From a checkpoint of a small masked image model: adamw at rate 0.0021, batches of 64.
Rows from block 5 of the encoder, named by matrix and row number. Rows with one number belong to one neuron. Each number is 128 + 24 x the weight over its row's rms, rounded and kept within 0 to 255. All counts start at 0. Numbers have three digits each. After the name is the row's rms in percent of the matrix's.
# gate: MLP gate (encoder.blocks.5.mlp.gate.weight, 416x160), inputs 80-159
# fc1: MLP up (encoder.blocks.5.mlp.fc1.weight, 416x160), inputs 80-159
# fc2: MLP down (encoder.blocks.5.mlp.fc2.weight, 160x416, transposed), outputs 80-159
gate.58 077:159148185104174118082102088090149133107110118079139118155133112149095165143105107089167092131112160132125139119129158155094140082138123152102129112128114142154111162141156088078107151119116134159137101139128139157125134117097119123126130125
fc1.58 079:107116095117120105152078118157177169082193102108146121136117097116147178113119118137122136137085127112133119180133131155129132149117089140141088117137141151115136121123129145148091132098105148143143117142134128142103124136182128127124086120
fc2.58 078:187175132146125118146131130140128097139131100145125188119133107128134134138165132114104179073167103131132083100138089105118112120130123093079105103111181153133140144136131098137158109125182118080133089096118166128127126118131137163123132118
gate.59 157:106109125126128175162145132148155169104149071136097122099113115118098116130118108130111098097161118111103087128147135185128095128116159143114093146125112131084166140130104127192166149105124141131125155133129136133128094113119136161110106133
fc1.59 159:082104128120091109193143132142182129150127116159126108089141113141107065145119097150138111146167092084132096130147105140124126105123141164127122140165120160110172133134094093199136141079147141124129134153149135133095107112095128145100083099
fc2.59 160:122150114141141120141090103121105124123100141091128176111126110137105167104140114123117164127151145134210151115117138091106119150197162119117172111133118143117107121087138141139143166143131111123122156159149045130136141137128122140147157092
gate.60 036:129117105117107092149103133127136099143065146089134135123127116093135115100136140185106136149135123113119097120124134148156110171144133151102144158129134169148153191132198111106088117130102133104095140106138120108130129117150141128105131136
fc1.60 039:138151148121136110114138173123136116106129133199128170138134165142134071100145110131094151112167104106111130141141136154137093118152122102129115131096127114104134119145084065165118152081185095094160166108126109113143117144110139099094144115
fc2.60 033:133119100148093141144098092108151177093140073125129108094174125113114153120127145114105123175115153097107149099156139104151141133113124151111134096156127096092160125130120154147117143150082114138101129099139126117102141161152175151141139122
gate.61 047:179121163146114140148095137129157134177103148159113154115127097143114125104115142160129149126134105133152109119144103114175120131138123132121105113166146166140108116143148110167164112120149152096122141125127089132106126161106155148125101116
fc1.61 052:110136117134141154153080059152132124111104105099087156121162168128093140145127132135108157144119130162151107155091141082116148148137138131164131097147123128148151111142132156146110141143155143116123143165135144182112116117140116132145114102
fc2.61 051:107127164146124120142163151144131135172146156166122132128142083128082119122130111156116095140133138139125101134122158149125116117166109124141116134156155120112119114151085132111130113106129123144198115181141014096128155084092141123164128126
gate.62 051:113134149168108131128114100106146138123174089131139125151126083153122096112148142132126081124175135141101101149106125149128077119126112168116133157122138173114123117130151119090112123104145110118171097139130149142153129127086143163155060093
fc1.62 056:121163134110102125128143157137128112130143094130133145110179110135097161133138121135102137151123127138173086143122127121090116115135080112163145112165112135124124113113131110156124124121105127119109118182156156104122167162099136203130125119
fc2.62 054:125119145177135135107104156154121096115107127133115117142110088134151121126117130116160115095121128119156105141124149134154143186113110135143127136108065115090122151104093133137166136138153118117113172173112050168131105128123156137125093120
gate.63 050:124115143119134103132119120126107155153092122152107129133110120124131124105128119072124169122097117124155178158142082090143141184118179070117134152135189119126129133146211188140130135153141158120126118108142114116130123148166079123153121136
fc1.63 055:114148106125152153116103175115151141155103149122135133100126148139187105120133127136086138135106145113124108101118133107099141086197133192132149122112106151096122175101114111185151139172121093115125137127154157119108147168117143124145152094
fc2.63 051:163174136124110111135153111108111160138126131156119163117102100113150071098132146137086138100152165124127126135127085121163118121141127154129117148102145145124136116148130100180111129119084137180149088123094123129137130081077133123152185154
gate.64 071:151138108134110122154153079135128122127098116158103115112119143094074137130121109127136129155135118143171179093127163119120135148082126120127149142165122091137179082126129160126132145165104112156098117126102115129116114168120147113143096122
fc1.64 072:153121117105146082159131098049145125134144104127122140118124109117073085120114145103093120154124151123095135151132129129094114076114125152129136186130149086157157116158114192122093133104122108163130134165136133068122133160111130128175134110
fc2.64 075:142080123134128147114129107094122084135169089128127130170111156089160084167127138129136095120133119118086172115121122116105140140075137123107159111105100177114165114125118145150108140114118142098149117109130075143126142173116119124158105132
gate.65 033:107130147122127129133115090145160135173147139146117133120132147089127091129154093162112143137150163098141159139117140125147162112095135139102134146161080087124129107118139131154152107124102108131147125138138103116125147112062135096140129175
fc1.65 034:153137139145121107084181153154135122107095184146108115164166141100138123139096156148132151112181133097138134152118099130116131123174124092133134105132135139151177130157086086114169134078140159141169136121127127108122138091090137126100103108
fc2.65 030:140124109110111103127145172131187114143132148149145116184153104125104156141135127133176154103116146156118113158123142142164160146087122112143124150150121111131145139138110119157111119099088158080117115166138115115113138110145170114103118105
gate.66 035:140123095172186110139166131110120126165143162092107119137155154120102164159119122132102080140163125121092119117132126158111140089096124126151106117118162107123110104111198119137111153166091181150119120091117132127125146107147141120114197126
fc1.66 039:135127175096124110097121090124126100126167112153139105091108136162117118121171127092124177142109118146095136146119140142126132101097110155127094118133100132113118108143161087134119146109123137161175116177133165156136088099076137149150099117
fc2.66 035:108128118112115112110133059131104128135145098144141145131149142122129139145118154142167126162118102157119145143137133141055153096136093131147085153147129088146075114131133123129137104139103124136097125148139184135139132148126151109156110151
gate.67 037:138135171124165121138107164157146108104096159143081163079066083143114065134089113159119140110133121127109122097111132126098126127142151144130098129151141164121164146143117139135130145156150118121113159150144114155134155074129135171160080125
fc1.67 041:166147133177177132122129137157168126096119117106124147103103113169128074100113143136136100130149113126126100133104156090099132122137139146112082124141185152141147144148118135123110142112197121096126151106102105150138160106109114147159126102
fc2.67 038:060128149144139156084104106146125097120170149074153130183138104109110147092118099135143099114114102128129119094142166110110148134114107144127141135148137126138129150116116086119136163093115164106154132124143047180149110172120137108108134076
gate.68 105:109136146135117100118163093137074122148158106165139140132105160141091150138132139109106139140099164127138124136111106146089121114131118098134118173144151114151140149167114142121129127162084142160143149095146123167119142159125110126121104129
fc1.68 112:160144127116160161137118101139111129166128135141137107135108095119144115149135113141178124141133124088138123136174110100146140151120088107109152150147166158150111143138151132132137107127121162093122083168114122120152119107116106163155129115
fc2.68 102:142178159137110109156172119130092083160117118107144141086145113116128097119120114127153118144127161119146118150162118140105149141144129123137153153144164148142103161135168125107139140130114141125142129139156168099164163168089088121146102167
gate.70 073:096140145107128129087109142138138119137180134136120115121136084135091172102150112091131134155128145155128094102132128080157143079096080144161101127185059108159121116128130071136066143141101118112145126104153130142142135137115108145131152159
fc1.70 075:110114133127092157150099124134109135110099112130123112081167170137114136113126142178174144119086149070142097141130118139139164139136139140113106190130096065079133148085140129129139120143101129113104141124127101141110113123091092168113145145
fc2.70 073:095162139101159089077090114141099122116159139140139107117086113123109143108103134138095117130134177126139162108143079086175116112083126116144110158192122135109120102158143093148110121110099104126107150118133159108154164135125120109131127164
gate.71 039:131133153178135127132089143141121124132123153121140092107133108190133174119109142096155134137123140119139128112114159123168107138077138120130089075146137124140101113112104157131108140147075111109102108072096128191132160087124126095138173129
fc1.71 042:101151105119123113137191078101085092151145099074125139158163136120098129134138154180104117114159183126115132105095086151100106120123117150113096180131101159124130095142151130129148156117094132144092105146110087129121129142104160111125147125
fc2.71 037:110131157116129106133159162125130148128114157150111127176104093124143103159110094139119120127103143131147090116128073127178133139154124112131147174120126124147115143120144157151134132125178114128154174142131176124142100129141133130138090092
gate.72 072:129114105168141108164138102117150079125139085083130116126155126122107160128116113134130123148105180145138097161138115133134108156114107147129151114105126113145110148097161114130068183119079144147099096097124125117131118142126162129123149125
fc1.72 078:122072135130108174134121094134116073143111074070131151134138121130162188134147134167156102141103169131175103191135100143110086129099126119097146140106081165160093142102164150143112128123112147105108123115123128130118059163121128162116113161
fc2.72 073:141129170146120151051090153143122130086130137177117166137119090177138126132113120153106138065146093183156117095108144152156128129102137093132136100110129127107129114140140136132154126114155136114135128126117063144119114089173151129090167113
gate.73 108:124108127109132184118154116143142115155110143109136123156124156118161124144118143165128105079135141116134143127147129182142118162151169132113127105135108179108162132127172083137172104124113121107123103121105115150144075117114142108131121169
fc1.73 117:187099151088143160109112185139131131104117134174105116143101120118137097120089143125095091104141128159169132106118120130100122113162135125107128132148098172137173132105112120128172141131164120088122139175111127157184128119117148161133153138
fc2.73 113:167076119159126092174156129071159136171143092110149089128105136133141176083130131124141139134115168108106169113120119082145136134132093115113151116122134126129089138149123142084085139165137135077129115134137094094134143157150130134155085145
gate.74 130:167130114161153148099154157178171133145125121142142141112120098137104114129113111094118112120129083104091150124109156116145149115105103115130089148104145109127123135168093109119099091141164149134158082084094144128145134125141104131113096098
fc1.74 132:133122130166097136133153140190143122155130126147146137090149175130173135132113112168108121080132121110137157155121109130105148156161145098154111117077095123094105140112104119144153121133176145106137119094103096114129140179129108106142132132
fc2.74 131:121125184151115097112100104106123086114124138140144170116123110172121104115147119188137139117134150161150107135112141157127120142102112103134115150138155131104079125079181131095151112106138124169124156141120079144147092143120097126109123121
gate.75 082:132164139136134134141158161131129105139161108190162090092122166111134102145124134152122103098120165072087155132129125159090131135119155142132135153118198163127117132136139107137149119148075116148106142087100133114133099151161116091112103153
fc1.75 085:141099167141142154116134150127119135113119120135126135127112108101115103141151098107104175142144121151155070138133100118134122082088154156101138200138089085152172146134092125117159156101153152085134105128140122088122120158060124161094114132
fc2.75 084:139148171140116145176155120100105142127126114131116120110106084099188160172104122102127135137124127107172138110142125143129142116205096146092114170150116139118112148092157177152104149173088153124109139126121136155135108130125123127109120105
gate.76 175:145099119156134129156159102125157094153122112127141096103173128098154131094158144166137127122140110140150146123122145123129145169098156120112152108152149118158134140148086125066131129137149107078095133087123154108109165164116149084155066153
fc1.76 161:128084154129112157120134168132139163126126104123098147162117109108134120126108114173142122126148118161127123130116123136133122136117126108115138118085152156130121165139142150154152118127151082092131110103119120120142090149134108164132127057
fc2.76 177:146138119114089128184134074127121113137076098106124155117149137174103120101153129147126161142125139123147104132118114088088129126181152124142098105159141155120112114111155148133139120133150117113128103106125216130113120172158064119149089127
gate.77 052:094121182119105105103075137149127118181107172138102142079134126118124111150129106112148112124139206138092139155130128160154103132105133117112123126107115103111135124122154110131120154086195117158108101147123126098119120095065123139145071133
fc1.77 055:161154116136135121158182157117155076105151145117123128168096158143166129168123105119151094130123077129076140081122115107121135121099176115114142100117121110143118121153150125146144088158129106108134124090116115118147159144152110083132116128
fc2.77 056:131118128109119151123120123192128186137105146125111113113123148152108104137146164134137125131113153122145131161107126056094132075131109133151107117130117112157130153134164126129096122157169145120154137123099199168153072103171099123127139114
gate.78 089:102085175113135145185126120089150135183127115135123148137132111108117105097132126119154163118160168140103132120112159171161111088116129127118117152138199177169147146140189145123102146132122132148082134118103133118142097147113153096150114114
fc1.78 097:130099121145102140140145147093163180165133068131141122169083149084139158133119120154179118089125161144126107129121146139104084117116105140085144106092127121160067164119090122119192107099155138067142125130129132105133134157139158130159097139
fc2.78 082:098146158110112156095105117117118143109110150141137110121139102171138056128122134148099094164111124142142144123175123143133126121142128132141110079148119120144110122155147119125103100114136126163129125139117122168103113069133113177146167145
gate.79 139:138116109115143151136089155140104175111112122155122097086094133127127100114099137155134132154128089063131158147145091113137119133169131128110120160127113142109136099106147141154134082172115109120104155146131161148133055095137090183105144134
fc1.79 131:104140134122107119143145124176119120151095155093086131137154183149146103132127119159144131159106166137145104146113170127171142115077111172134102147120143161121193144123136092173137145094172140136100116081137102155124144156119102124134112111
fc2.79 132:072106154144118132189159126100163126191111154091125131103147105120118119111124093101111110126131145104110098112117154148126119138177141167130108170122106102130100159110117114128137158111148137138130196146163119131133154141080156117118093110
gate.80 040:158126144109119121173124137131129182133165124109125103124118122115109121100118121120117104124153085120155133052151143147136173128126148139103112107144164164187145112134126164168135110132109128132141134098164124133103116138121120141132126183
fc1.80 042:160160146125105099143158138157111117126097150128129099134150160138134137130135108166131153168130116139121071088107133090150126125127134126131142094141146167133141142134062107129154131152141121110147119061161140144087112120161135106148141117
fc2.80 037:126121142130118138116142136124138144144101108144135173156150115145167138110127135136133131119120127177178136192107128125159146118126103059129102146123153125133145080148129133103130115144134105082159082160118098095136127165123168076133107084
gate.81 081:115142137079125118086187097128130105134154130143137132139114110098121161126135110117147130146118104135151088151144114143101089147131144133175107162140091127163133134148150102130111126077084156127126155142111144115159117159148132076095152145
fc1.81 086:137161121144111118169113140121171100132138137143167138136157115149096163123151125152148121119128195121123095157140128115164112139084135066115126096173138114123148129112124067129141118107134124089134105089099116125112138152123164120133116099
fc2.81 085:130125122125115167137136118118123113123130111125136114102092136139151055146154111120106106154169159105086165116150126172089100141099099123115171101105172142127150120121095139136165148125145110151117138123132082148082105115138160138175127126
gate.82 057:143097150147099138144165098102161169114164121100149126121112108120101069138121123146144100148164123120112125140134133090142109100118091168126107121115144159133125165145117153167109128094113149100100110123136126129146081134086132139147095113
fc1.82 064:146145146112153098120113185116115103133131151136144126128129159124116155107110136133111141096124156116122143121144128176141136139169176109105148186123135077128132122119130107085128134157127110144119174159148126129114151114103129146145173162
fc2.82 061:121138071102121126179133118151130101136134113122089110149115165134095115138182114115099095145160165099106140108125124124116113109159092129143117139147121125129170133124162111165096129126144144095138144116112229125146119145166092175111122125
gate.83 075:142163122185099109163106145150144135116102136132117098089115150115135148111123132101136112100107118124121107121114130061137144117120159154117130083139058114127182126123094075127133162190133170131123125122136130153105136097168125126134085147
fc1.83 081:152093129104176161077141111102104152127153089088136144158146126101128132143147118136131156165153123145144148114131123138078112120139089117130146124121164160149081126092134176125138112119100105082132118134121140126131100141090119120133193110
fc2.83 079:167105134097135154079177086127129134108164102127135106181161117120112140154143120142105147146161150147109109123136140161134119133089115086114125110118161139138133118129099120112083147086123113110149116073122188135109121158114129130133076142